{"decoder_tie_embeddings": false, "warmup_steps": 990, "adamw_weight_decay_other_params": 0.05}
Rows from block 6 of the text decoder of a small image captioner, named by matrix and row number. Rows with one number belong to one neuron. Each number is 128 + 24 x the weight over its row's rms, rounded and kept within 0 to 255. All counts start at 0. Numbers have three digits each.
After each neuron's rows are labels from the 100 texts, of 14848, where the neuron reaches its highest value: "tokens" is the input token at the peak. Only what is clearly more common there than usual is listed. The data: single toy objects rendered from many sides on busy backdrops.
# fc1: MLP up (decoder.blocks.6.mlp.fc1.weight, 576x192), inputs 0-63
# fc2: MLP down (decoder.blocks.6.mlp.fc2.weight, 192x576, transposed), outputs 0-63

fc1.312:150109125131100148119062109112120154138119091136140166141132104153094134122151100097084155147168113115090137157116136120156101117075101138120151151124090138118124104105169104120137121120134130
fc2.312:138109125086130148146111110111118117143171171145099142127163105139099102130138155146159150096133113113153113133127168109100182133105138136135149121180111081156165146079141121121103095158090112
tokens: "red"; "green"; "grey"; "blue"

fc1.288:147137092107098127155120135174119146153152091078126183156148156129138117116142140141115127143133111159084128114096079138148160114082101135119153140114106129144162168184137137103116124129130121
fc2.288:118157127098115110122100131123109079103159138116118135107138128144148146121144145171130128119161136176075121146146122118125163100078123118151113145136107106117133119121138084123128148102133104
tokens: "barrel"; "candle"; "rocket"; "cream"

fc1.520:106132139151127125133094135181117123151076095107126105138095141099141111139160116151129122117155159131088095138087131154147145140115152095100137125120150140137118135128155150123152142121144151
fc2.520:070143095134132072101156155139110107130132136107138168165182110137140147131099130161098134127101150125128147145138165114111107153131119107142115146142113154142142100124148099101132160091110121
tokens: "blue"; "purple"; "white"; "red"

fc1.105:160109128143153128149140117124112159134130141101140172132170126136158092127147107130116152082148116116137076107104113114134142153142137134103124139152133131082155133114134149120099119168148125
fc2.105:135071124112119135138137149148113128097138151102118128112148132134161138167136121134124155091145116130119096109117130101139144172152145115085126139127139138085126155103143140121087146135152132
tokens: "ice"

fc1.515:135120179102161094128096118119145139080099094111098132154090140131092177140157121115136083149125124149133086100091140147132111104150135154146126154188152166106128107166136132118143121114107131
fc2.515:127113096155147095163163171109088093110120137142117112158149105114146110121117119130171133128107156135111162108124096119164143104139131156177087152078119142141140126120131146138076128113157157
tokens: "airplane"; "grey"; "pink"; "blue"

fc1.474:104054162103129147133180134076096163118140137115110124125135159118133109113158151127115144118095128143142104129165145138090139145151101115114104100117153139137101113129133109119106105130165106
fc2.474:097143088127147109158143132069083118147161098127112187181096146149125137098128133135110105137143125131181111098117109110103137168150143158159093121129105126149131101131128130112116151121099121
tokens: "red"; "green"; "grey"; "purple"

fc1.256:101082150126114119113136126099146138151093078118087140112121156135110089151162114124163126141105072137163111150126152116144131088191141097119105144129137139088134147116160141180145112148147068
fc2.256:145147093086128161130128156113128076124109107153110127134151120103087119111138151162126139123137098160072134120117112108140169154129088137152136118133124163201147149145111115090135169135120129
tokens: "hammer"; "green"; "purple"; "tree"

fc1.73:130115158120119077143139144096144137160115098162137089123098089118127152130133068118127128172116127161157120126136119103131131155152096113136096120129151138128183109132112154132096174087141124
fc2.73:116104123128130125147120083154121155114156130138130118106103099097130136130149151171105083154137128123140139157108101178118098120130127138134057112087184135149113134140111153108141086122119118
tokens: "checkered"; "house"; "blue"; "white"

fc1.202:092165106101152124085092130125151137111120125118120158161101147134140144140102152116131138126146105115159099111107163133169140160165128120155141155112158106089149152152097111128097124112141138
fc2.202:147113116089140116115135128180100168089148160140102174118121153144175146136153114131128158122141092124119129117144143083106193128144144110104113164129078120096126102092129116112126134143133150
tokens: "pink"; "blue"; "orange"; "purple"

fc1.388:155133082127156134134136115167124177110123138138113163134153135088108103166108165124102137089148150143181157121140137086125131117106116139160103146119112099088116107123104130107152119135142129
fc2.388:115102124104106159139131118102099163093164124153103144152150087130162119159144115120133105120155155150145152167127130118158123135151131152148140122118111134126128135112169121138112106140126087
tokens: "teal"; "black"; "brown"; "green"

fc1.130:144107125071108090102157108130118171115113140109114106133112156101115184141183179153117126116122147157172102165137147155150087116155128113157098167139098148144119153128137081119098088144120116
fc2.130:120124146143108156186111120123107161125152139119164132130136122123084123128147142120099126113137154112102161095095111097111106174104065134125151125115122107116143076105124138129112160111154135
tokens: "red"; "green"; "grey"; "purple"

fc1.343:108120144105126147121108127121133132167158139135114125170134127125141125153151108161145112142153141090097096089122127169093147168144170128136121123137161138171092119125100140111133132091161119
fc2.343:056178117156117103139154164090114110111109122085137070140102158161088118138135137123164092101111119134127123111120110110138133141151111090149182151182134152164116113141141149117138110127092133
tokens: "teal"; "orange"; "blue"; "purple"

fc1.227:128111120137099142136158089124110092115145100117150139120113113136145164145174092134168102090129155137101077128073124163144086101118130122117117142169174139121116141085102122133122077132124158
fc2.227:160153114096143115146091116107115131126097088134143143158116127156132109118137150112108132138124106114138135110157141100156142173130118104164118125169120180112125092113111143107103134120085156
tokens: "<end>"; "ladder"; "car"

fc1.68:118117125103100133170091148107094133116132115125103138158120119154140142094163121112107105179108157116127097104144144207160157138084181133085094144129122168119142097090098151140127111167139081
fc2.68:112097137098123116161135144105128081135098102113135154122149119141104134157134123146110122118118124125118167108108086085105102124129117112148154111126114136114077147092104165157128146114146097
tokens: "barrel"; "house"; "lamp"

fc1.266:128091160116140166161097093161141132098146095173109099164125133115137124154106140155137121124151156075164143142102080161140117151099100101109123139112140127146125139122090155131148156129078128
fc2.266:121147153122145141142163155115124097165106106139105126182122137127143133169139137100106126122174128114142149158142116133080128082126152098084118106129113130170097119107138135136145123121113127
tokens: "above"; "below"; "level"

fc1.331:147142122100142144123138111153121095099107133157100107113155150113127148137120080172137122130129140123139151183153087103118141128104110119134066109128162141135175182140066141122170131151080111
fc2.331:127136162115154144136095159123113097176134105128138108177157127146133109122132075080117151129156140095193144137123106133095113133125112125113150115151125124160085093101125130177125137108089134
tokens: "teal"; "purple"; "red"; "blue"

fc1.406:099113110161146112091118147125131160102123112123146100112122134148155116126157123151131172176108142125146153155102092109134153096128126134141147126108148090134118137136143175128103147109093141
fc2.406:147124097132141109145146111134153131132129155103140080169110122189139089148106120170087166120065119093136137112109119125141128135142130099139184112125121129153083119134154163157093121143120126
tokens: "orange"; "black"; "green"; "yellow"

fc1.336:102163086163131122127107114163148184071124155115148093117129132113100152167166129099117113104112131134113095099121100088164136134127147167118094143157131092142157176100200120102141132145103149
fc2.336:147119098134121139087095137146136126119134107143169114075094123113123149114076121118130101165160130148125079108135211161082122103083153107120175118106158128109134126144129093104145130092120151
tokens: "grey"; "black"; "green"; "teal"

fc1.52:119123108126121138147146103125124152131164069074087095135082105123131157124170120147180096086136136107142087133147139118106104122119109138120127145125157125121144156131187109112125142160101070
fc2.52:123097134126149104192080132132126125127114155137096115100111098122098111108116166112108121168148098119146167089115115125139129121106131116166132125159166139117126120106151088097095105108189150
tokens: "robot"; "dumbbell"; "mushroom"

fc1.154:154156158129143085172117152095106143127081131145145147131170143117088131112133150115152171143125124087114096080126140134121151124120144161163137073126127130119124139101105133136105114125134119
fc2.154:135124108137165116079151091150135110102112130137180137137130139114137125136141098147112143135131087089137131149107156173126092128091170142133124113151131144088141125149111128163159093108155106
tokens: "orange"; "yellow"; "pink"; "green"

fc1.17:147096091133123143131121147169128154113146092127097108148143106106125083105129172171132144086124134154121125109194158102117082170132115122139117133146137139109129136105107111180159102123132127
fc2.17:148143112123127149108135129120164115101091102131113127130209103148104133134115088142161110140156128083123115153140088128151119097146128101106122156151152126146117098149134099118175097126070123
tokens: "red"; "black"; "blue"; "green"

fc1.134:139110078160114131084102088151153141145145160106104152099173119100105100111120123145148163094139149133145151179117128094113174094118085147138148143141152127120122144099134126127117105118104140
fc2.134:173108147146160104150125120163129125127123115122134147177118096170120088136077130134150186134140116158125121154144131113120133096103106125119161143120100125137146106181168132136127107123097101
tokens: "black"; "blue"; "pink"; "orange"

fc1.87:137082127130138150168121135149096133144108158155112089181106146113138140139083123140127166117159150147139121156150092088083155125104157128118080113099143112098145142122103148142147150147122116
fc2.87:134132125123163164117132120091157097145124127173129115140187116134154127105169053108155120140170142102152105183142117113129145113115157087099153131140127096137128109115154112112134129128086098
tokens: "purple"; "green"; "yellow"; "orange"

fc1.295:174121135146117117134153156140121125102146131107120178145124181119160086125103147100122146149153126096121118091140147113140099144128143077105144084110122121126115132115154133131127103195105092
fc2.295:116131139141136138106114117118130145089126121115166115148114084106153159149122114134165164106111112127113125133118148160122114153086125181101119092126149150058100150141122098101126164093209148
tokens: "ice"

fc1.232:160112091133152148125087129136131173101134104122150169110118180152128101139120139119121145177134165149153119155091134110132104125116128121152142058161098154151098126122125094075095149110161142
fc2.232:101177111142123101153112134165151116155132127143132120086122100151084160077164142125132149181134139114131133145100121150138154104126119159128148145115148144128104116113105101137134150118165113
tokens: "dog"

fc1.435:135118120143157122104143125092134148112152153101130135141147166154145124135113131156099117074173102105131138123178139104127145133115096119143114157139127086144105137127148152123162143068109153
fc2.435:117092148092111169157149127134139129108120131103164083117167149132130131102153100102124141139111162160090093150124168160130130180171101120124111124131151111153134092099077133083126151092122121
tokens: "an"

fc1.305:152077151113115145143158124111131160118122154108105135133104110074140164122148124148129087177090143101148164132111106163123126100125189093120141130117137133123107134171131130097109096123170132
fc2.305:108101178146095138135159100129155118178102136120150142094103151135138106133141118170129067118113076124135194078114104142118127114138107132107111117123120134150113158092139133104114130122160136
tokens: "above"; "below"

fc1.539:139132111130160159150170125135105160114175154097116178112159105142132121116167157114106134169120130119078117126144140097098160113119162125098111145119162156127096116106135134129137083140168102
fc2.539:140077146083170124170127157126130149116102117110148149144138155140189110137106124095114129106137125133143122121140146129151122082132126122079105114113102122127105122114151166148078126110124147
tokens: "ice"; "black"

fc1.109:174115129157108158101112158129113121172091129133083100124074135103087131142092145111128100123105172130176070107122134119178107106123145120140112111090116111152119140132121114109101120133116120
fc2.109:090156091136123168134140134149090121171127117132114153116143142104104112136094143094171119108092165129083142116112131154148145128106121134139142110125147144162151130141146147108162101128193151
tokens: "teal"; "purple"; "orange"; "pink"

fc1.23:142127085101098143123129127116126162097121178135164098183146131146144140145138111165129105148158122156153105111113151119163096158161107154154132114157084180106109086115102090143111130108104147
fc2.23:131188117110125128139102147161079123121099074174119169108143080147133180103096108116130133157104095123115114135127097106117122167129155154141137104089145120106122135151138113107123129113124139
tokens: "a"

fc1.393:098135104144160127114135122146111116128160148111139134097102118153166093137139121158123148133145146105142159158104112130113150116119153119102125121136137132132167149173134123088124065099106144
fc2.393:130126134091105107157088106134130169075080094158133139136118119113116175130091126117165114153135150125111107078143133123125112131131137115153117143142117150115132135085147109153116185192143079
tokens: "grey"; "red"; "brown"; "pink"

fc1.473:136129079157105123119139138097150115087111128113187144133121134172159122109123153107146137158063128091141150127111136101095125117115146126158109133118099111108110155137118156110166105127121168
fc2.473:119117109094157088133097164130114124148138142100110171138095119151135118120095131142157155107138140149088137125161147154147137153106111134124132114119182143147124102126147105159153082076133115
tokens: "pink"; "pine"; "green"; "white"

fc1.133:131099102143117114146088180134100148120123108136106128141144108070155168121082087151100117150128145153153118148120096109138098145145123144144106114136117158105162127119146096079117098160110155
fc2.133:129079140135142102155125130109134107103156120114137116112129137104127172145109141119136138136133122128079129110124075158147133168101117116122159134113137111123126110142120143121176162147124112
tokens: "grey"; "orange"; "purple"; "blue"

fc1.111:118081169107113095166082134114184154177161113122155128136133140170109157168116161137106106126165106170139099121125097125133132146115120123141087150154137115160147129097150132132131137082089090
fc2.111:136142095165161166116164137106117134162133137153124129093167119118130148100147127162111135147098111129123156122140164129097111145114111106100125098140156142124118088140121117141122098076112070
tokens: "an"

fc1.74:138140091106118152145154128115162177114148099105115176098101141129121130151130113120124114097142141129127140147155095129096142083123137112160106154118119174153145136082131097081150135126104107
fc2.74:092123144121106146107151125144152133157141129125134159142124117140134133103118147124079091120130125165156149142143178125144150128157128119129136112120108094103120146149175144115118151142160117
tokens: "teal"; "purple"; "brown"; "pink"

fc1.337:125103102137153151144144092153109154117120119079185119090123149084089132107131103114127107122132132124097095091150149133129084145142108154174124138077100071135167165128145151131122120151108098
fc2.337:158168135130135132155117139144097117160052113143126148132153082145123154145112139099136171147140104098145122138106124125137123123130132157150117134145113127091116115130160085084164156122171095
tokens: "checkered"; "blotchy"; "dotted"

fc1.214:162152140127136143140078168136140188114133144098143129157123150129103106088108157126120119108096117133131173160143122146132110142149141118112173141084138106161116107162126155113120148145097126
fc2.214:129171118140135092151087125122114130125101162082168143153134114156138124140170138119115093163145169111123165125159123123157135086134172178139091089135122154092121122152153122130172131107133108
tokens: "above"; "level"

fc1.97:099120111151174111110123113109106149086199102082094110082130137127127130094158149162146118145147152100123112130151080152109156105114149135081162146114152116116139159117136148128110113112150133
fc2.97:142110120098127051141099138143116143118094135118092168118097144117132123137115147125103164132158112110198129146122119142111111125105159135151138142114126132155177105121130110135130115154145132
tokens: "pink"; "purple"; "blue"; "yellow"

fc1.25:164157160092128138134115156168106127188162093112130148165107168140138155131119120129147123153101114068131162143114111103070117134147132154132124093125091143179131130130117122151145132106119096
fc2.25:081144098090141094157113129098104180111109129142146097131134115128102172112076146152135086128170139156127118148145134146089158132082124108161130117147144133123141120098170127120145133106151096
tokens: "<end>"; "pine"; "lamp"

fc1.328:110158110094141071172125156089154174100184121120153136141136138149112107128133086135161145116145128160140127130106116134096126124149121119130078126125168134127109100150116107140121134068160120
fc2.328:086091141135126140120125108145184082129119073152107115090119121199138110116096165109131069120153135144127141119163127118139143111110097095156135158188129122143169110111184166122154109107130110
tokens: "barrel"

fc1.457:121075095116144117118111110127113128117090153130095129113104164091132138107155103139087101161102074138143114153096107200137094128118086098147145106097103156141140129119120109102140154138124119
fc2.457:123135154115160109121107128132127118108134125114156130172127117103100142132148094134119160155169129171129097122100143160109107166107089132097174117120137114183124132144098114132112136134109086
tokens: "hammer"; "orange"

fc1.190:193131138120141176129108088096122120120145161154138063111140165141089146137123114121157134127089119136122170159121166061140160127152095123089145108091148147102093133121106122093141102103123132
fc2.190:093129161138144081124077147119136157109152097134164162146147154127139093124102127118133138118157124140171118117141112141132105104100159147129093089149084094130135141165129138151130061097132110
tokens: "a"

fc1.79:138132121108149118117083145139150109128149139132120135139149100123106111177173120119138125165171138127109171109103108148142128112144132117171104148139126137101132155154077101135153074114085138
fc2.79:150143153114132116109108163126144143132142124129149156137116160114146148099151126158134087084158140153095087146127141146114148112096130131091140096157107107127137147120171107165149167124136121
tokens: "seen"

fc1.175:142143105166166088083142077126143134170111105133133103157101117179057097156162140159095079116126120199159129149125129133148144116183108152135120119157160135132123146088126119122169115110144128
fc2.175:145103118107123143169140138137125131080150124125150132166159132086133135189162133150140148091106161092123108138096083137144119086084139115095142101103152132122134145167121148106146127166089125
tokens: "checkered"; "dog"; "striped"; "blotchy"

fc1.418:147110163157161114141139123110144133147118137114146112134133111129085118108110122131120071104143141108132142102154165128115137092135145145120154103142099149112129172117182149130124122139136138
fc2.418:090154118150130147159142119099101112153139104126137123142160097125163132154113137096181125088153104130094119137106164123159152103132134126135120128134129117116102135107102153140159122155144142
tokens: "blue"; "yellow"; "orange"; "green"

fc1.377:112132078147122118156141129123140091107103151129132093142127129085138108138161096175156111145190130124127141099078127151131164109138164129132172114166116138094101112143166151108151085142122137
fc2.377:122165148155128130108134171125124149112123104138109075110140101115156134135173154111146127141133100104091107112122104112156157155130166152066090132121148125107108112128147092105094115113104160
tokens: "pink"; "red"; "black"; "brown"

fc1.245:095084119126083124143130106122120114101159154102187110103207133112154137102098120108129144164130154136135113116133166161159115142133099124162130105088113101157149132106119133127160124146129109
fc2.245:142110126082143166137148162135107147144100092131118111140155124112093125174104116143114143115172087132097076151100104133091139135120156120119140150142117126101104172101132114143117119112146097
tokens: "checkered"; "grey"

fc1.495:127115107134126136062130132163091150120112095096108121108133138126129143173102128126120138115109150091136162134103127114168121160091129119160138089091152116169104108113128143128168117143105093
fc2.495:094140117145107156116128140130095080126155171114114117115111090101121111142104133126132138088092138149125156154150097144120129142140167135165101116151137161150131143082169144129121070121100183
tokens: "pink"; "green"; "purple"; "white"

fc1.316:122101138131156136124155110084111124134132161116108119111190135115139147090112108118145130132176117151140126117122129130142171156132117137105119136103125161111120119122133137144112078125145162
fc2.316:164105155130125118134132183089122121151116137131123177149112121145130109130124111115112115092159117144118112119109124148153127126135141133127122124154110137137152136099120099164148121121127094
tokens: "ice"

fc1.384:101106088169135125140119149122108150133125121122105129109179080117137137107164139133102137144114100124107100111111111125165129114125116119149132096083143151073153110126094165127124143099168126
fc2.384:125068132132117142126140139117119159112131102100119148138081171140156144106088129127126127118145167122136092144132112169124098136146115131112144152157110135104161146152113152093075129128139169
tokens: "orange"; "black"; "yellow"; "purple"

fc1.562:159140135126121147120110095116124133113170122122125122153188145083094141119158155123133104135078113107153157121132134136130116185101130143121145080138139124120135134102122128148135121096090146
fc2.562:112124098140134119083127162086114131143088157145147110122137102136128135138133162133167147122121167112124170120168084114085153089112155169160104116116120143135127161088125139149179132134118158
tokens: "purple"; "teal"; "orange"; "pink"

fc1.261:151157117147156131114141143113138118110158164141132147146140136212070131107116140133136147114173144149125112143095087127084149103142094121156119136157117096161135077114124103121165106152083124
fc2.261:121138113150128128140130135096118137131150089182145145130167139120114139153157098133125119110153145127105132128110147156113121118128125104141151156107125093105090102121100098122135114130115107
tokens: "black"; "grey"; "red"; "white"

fc1.500:174107112130117122120150116096131148137152126135104128153128132106096081127139125132123087137139124094167092122151135148096140127159154088107163096105135168157119120116158135143121120157160109
fc2.500:113102164156141145143103126139184155134083099161120149159120143171136115131120083150121131135103106128102132103100136157117102075127108115111131122202150128150135119184135126135149131118165162
tokens: "teal"; "pink"; "red"; "white"

fc1.169:092079129139115139145123139107111148132130144111133107131103164130146138126162130144089166068100131137131149139124117122106090108121125100129128110137120143145142150120141118098097141126097193
fc2.169:138126118099100120133165121140107140158116120118129129165150140142088114092127090126130150174127120149088116104097160157136127166093136115153091129135146125125125098083157168144137131141136108
tokens: "grey"; "red"; "brown"; "purple"

fc1.36:118119108097101095161148154132173112138137104138137148104120113109152111088108123102106116085101171148125128133154168138132137114150125093123087121115128127130129170113159174113118112104168136
fc2.36:147166124142090105105138148091132192104100084129122137157161131106103163114144120126127125080127093126123139086093170149139122121122116115155107120127112156137156157155111075129099126147138127
tokens: "airplane"; "candle"; "car"; "trophy"

fc1.18:139148162139105165109142147211148129105106145105134137125150131114130137172118139099098103125115146118148140132129104163129133125107093160145111136091170164107155132104085123118148147100106090
fc2.18:102127049108112141144107128103153115128149098152136087119163115145089138118097154112122148118131120152142090145104127120097113103126135110119135120116131086148117125084116112174149132123137198
tokens: "a"; "teal"; "purple"

fc1.188:113112104143151107098075128137120089120073172138151122145114091132169155119150133105110157116172117133115141084099131178162127133111141176174133119138154098143127124143125154120109121145169122
fc2.188:156147105164159158145108119160160163152101068103171127153112129172142114101082102124163135127146129109143118069144136112103123122095148101137151153107163134187133126135141133115149116094140150
tokens: "dog"; "black"; "brown"; "grey"

fc1.152:129123092144168121161148129140131152104153182094132147128175147114155117139134124121095138104119128141149105098099131126132120137141140121140141143113090153088139135107148160088105118153130085
fc2.152:144077130130141116154130148128114137085134138119132121149171129139171129141129123125130143083161122127122091081143155122138139162142164135104123130137123138096124161112146143122113137144162130
tokens: "ice"

fc1.171:136156103174123143147124132140085104108130121103126161118134124134108141187148174129117128147132120145189153118129127134113155119099135142159146100114142136131143180136099153065158130129139084
fc2.171:147118108122091120130157128139130135109127097140140137160172125171122088089151099138128117100106133140142150078126116136142111147120102132094130128137093109112098131121189108131136117108095147
tokens: "purple"; "red"; "boat"

fc1.6:118119077130150128156106170131140144106119099166121097122169158113094125085129143098121168150140136122120136145160145128140126140135126151104071112133120171080175122113145125124135122172121128
fc2.6:125128115107178139144148153124101119141139156158122127144141091113119137161102096162127127109102127160151125109055152142135141134130114142123151107091122111131126129132128139104126115105138132
tokens: "black"; "blue"; "brown"

fc1.570:126098116133134104142080120149125122124108132088126156142138118128121114132068103139147140123112129144098093120106079141185148189126139172094163127149135108106145114124112155122164121126142121
fc2.570:123097150075163154158129141119120095133112108122124129072140138107137137127123116109106117079125141158123129135133147130125114188135149106153130128145111097132145126165117179095066141123116139
tokens: "orange"; "purple"; "white"; "black"

fc1.330:151045120143133121129153138131116118188080126147141104127147137104149143143128130160114167120172130153080118188150141108169141140114136095096096139105130159075136096113123137134112124121146162
fc2.330:157115113135110106111126176109136111106114134158116165188168124155079141135141125100154153136110126114150118104151151107100130106136085107121146161133148100175109143124115086139170097111103145
tokens: "blue"; "purple"; "red"; "yellow"

fc1.302:139132145149131109131080109128135164110135150150175115163166137118135145126099129110122142166125166089158139133101126146123104151109178143120133109102123150124079148133108142171134103111087118
fc2.302:132145121127106119128139116133143137081136148090147127093126145154129098143118155144139167109136146120139119103127081190155202138131149158114133093102119155161113125077141150154121123109116151
tokens: "above"; "level"

fc1.351:127113117141137093115166140131144125101152097115105108101185082122122126132100147138135102135099105131102138149127135129122160140112140126102149127146131150110138149161136099125135075129164156
fc2.351:129144134068104121137096112144125111116099129144101121192103125095112126122108103096141091085113115098112127111159145115136153112127093128163134119072143123167108159133115141145122113133150121
tokens: "seen"; "yellow"; "black"; "orange"

fc1.177:182160140126101117167171088111122144144142142116129115166115143099109147120134080140100092153130131133139124126128147079136105102125161106142130095126102129111106173122087150090154137115157139
fc2.177:153148110160166147072119150126105163119115117133111134106097131118127148121138088142128140132154101114100170149104118156126146142147120157110099171083122121165133119102141125122097142175179139
tokens: "ice"; "red"; "purple"; "white"

fc1.327:157121128125147152103158129101121129115157081089116075169110114087093086115112115166093153118166163129108108141172141160089109126118119133136100133117094160148125167092126168121167096120152114
fc2.327:128124137137092127158104113142136126124098120146171129118128145132174099136110131097112105098140126104131124127119087086167155131128115138133157084142127115103150114115104106097104112068132127
tokens: "seen"

fc1.558:132118122163083089105148139121108171137153136124146084149171121138091181131114095179101137131130146150112112139144095165181140125104129120105137107144114136123161120109125124087083153122138111
fc2.558:095143143169155121099119114120125168116133124092109138163121095101138140136107093115111157164144159118078111161110118150138140148155139143134138137136110095118126107100132108122134140164081127
tokens: "blue"; "white"; "teal"; "yellow"

fc1.424:158083096127153119131169120110138106119131159112115147112194158116140131129131108138124136127142141152148135130125140139103141153126137132122160149127156144088111129099164180102129138149148120
fc2.424:125070133133111115121120126125095166090097177127116122155159121129136127135106134109112139111166110133134097100132126096104112115153129131128117156130130131076120167113144148139087152130167120
tokens: "ice"

fc1.391:132095136107138178128169165110129135146121150146122104155100153105128150140137144196117104165124129167122140095110109113089122126120158127145145149094123136116112118154131136116136165105182131
fc2.391:165120124114137112130111128106153160151063139130143173130120149104130138097099118132139124120089097114148115103106142124132152103141147122116102112179116102148116109120128178152166167134144138
tokens: "orange"; "purple"; "pink"; "teal"

fc1.167:102109107173173151132118149108167138147149106159134155152102070123102112149114165164120124133135172137125083148106119085108082174097104152149095141130135161093105101067163112134160149077135122
fc2.167:141169089129165177064133138097110127063134120124127142157152149080150116072145150154152103118111084107096129137098110105152170102112142134132099111125180128117117129125175122136122096124087111
tokens: "hammer"; "pine"; "mug"

fc1.158:124086168148163146117108136153161140158107100136093137109138147138192089111124127163121145128107139157115149120128171118149123160094096164176101087116157082105172132121155083124108128162115125
fc2.158:086115132139151109137130121115144099180111070128133132126166146135142145111184109155130143122141125084120146128141126122136101122108117130151110166124135108109154121119167119111122158127137175
tokens: "black"; "grey"; "teal"; "red"

fc1.465:101129129139113166124148172106205120110103125122130158177163121112111162138135167160122125142106134132144168114129142092057156112127120146137113142077121138115168130126142098125140112130133089
fc2.465:133139137114135131111167156151098100118133144111138149174128148149095144077116154107159148140166133130121127130168150151109140097133146102129119087107120160146116153138113147109130097137160171
tokens: "orange"; "brown"; "pink"; "blue"

fc1.386:117143176142132085162121170113146150162132156140143159121155117106126139123161124139087153113149136131094114112133173132114134123148152108118066146141155164123158122110121122130092108128136138
fc2.386:162120183112109078117125140112157130136127118129122110103077110128096097151172056139081138119126129114132125151110141149112117126105138142148134155161128140128109168099139121150124148098127115
tokens: "orange"; "yellow"; "pink"; "green"

fc1.350:130109132134129205171131142134099139078157147117160118138158147126094099110134142171107129109161127130160128145095096109096108146094095141083152125138121111129129144126108133120133094117137103
fc2.350:117161145125161125100135133109119154127142120109092100109091079150112151163171119127167126120117171115102157135131134151130111151153089147152134123105099133163151089128130101146178113137142111
tokens: "red"; "purple"; "grey"; "green"

fc1.34:132127120115121161091126113123103171072116141177165133124101139128139138127113149098154156105096140133168103131124131144142119137152129097117146105071155120109113115124121109114150069129081144
fc2.34:144146146127111126143141101091118128096101154127134140100186126128168131145147140109119150108091100100161140100079160137120132134138116121123149095121126109134095092148125119110140170121119126
tokens: "a"

fc1.373:143152151163152118178170133106138093146135127180134126128112174154125140154154152118104109141158105126112143141107170094101118085121107180150174117143151152105130112148079125113139084145084116
fc2.373:129088177104113111098085139105118125149103109159121111158124116171142123109120145151139141137143121106138150096110093106137117088193125130137100153124150182137145164123080136138143144096168115
tokens: "red"; "black"; "green"; "orange"

fc1.26:172148118125089144083124102175144125086144167150130177107128111087119155181165122158090103093121152120108157126158120097147134126103112142141088094117133123129149146115130115118112135128126145
fc2.26:110160130152096118126071117147126101125118109112180144122172118152149167132160131152145154080074064152162168127130109116105119123107136125161119154101143128128138095132139107133178147134180092
tokens: "grey"; "white"; "teal"; "pink"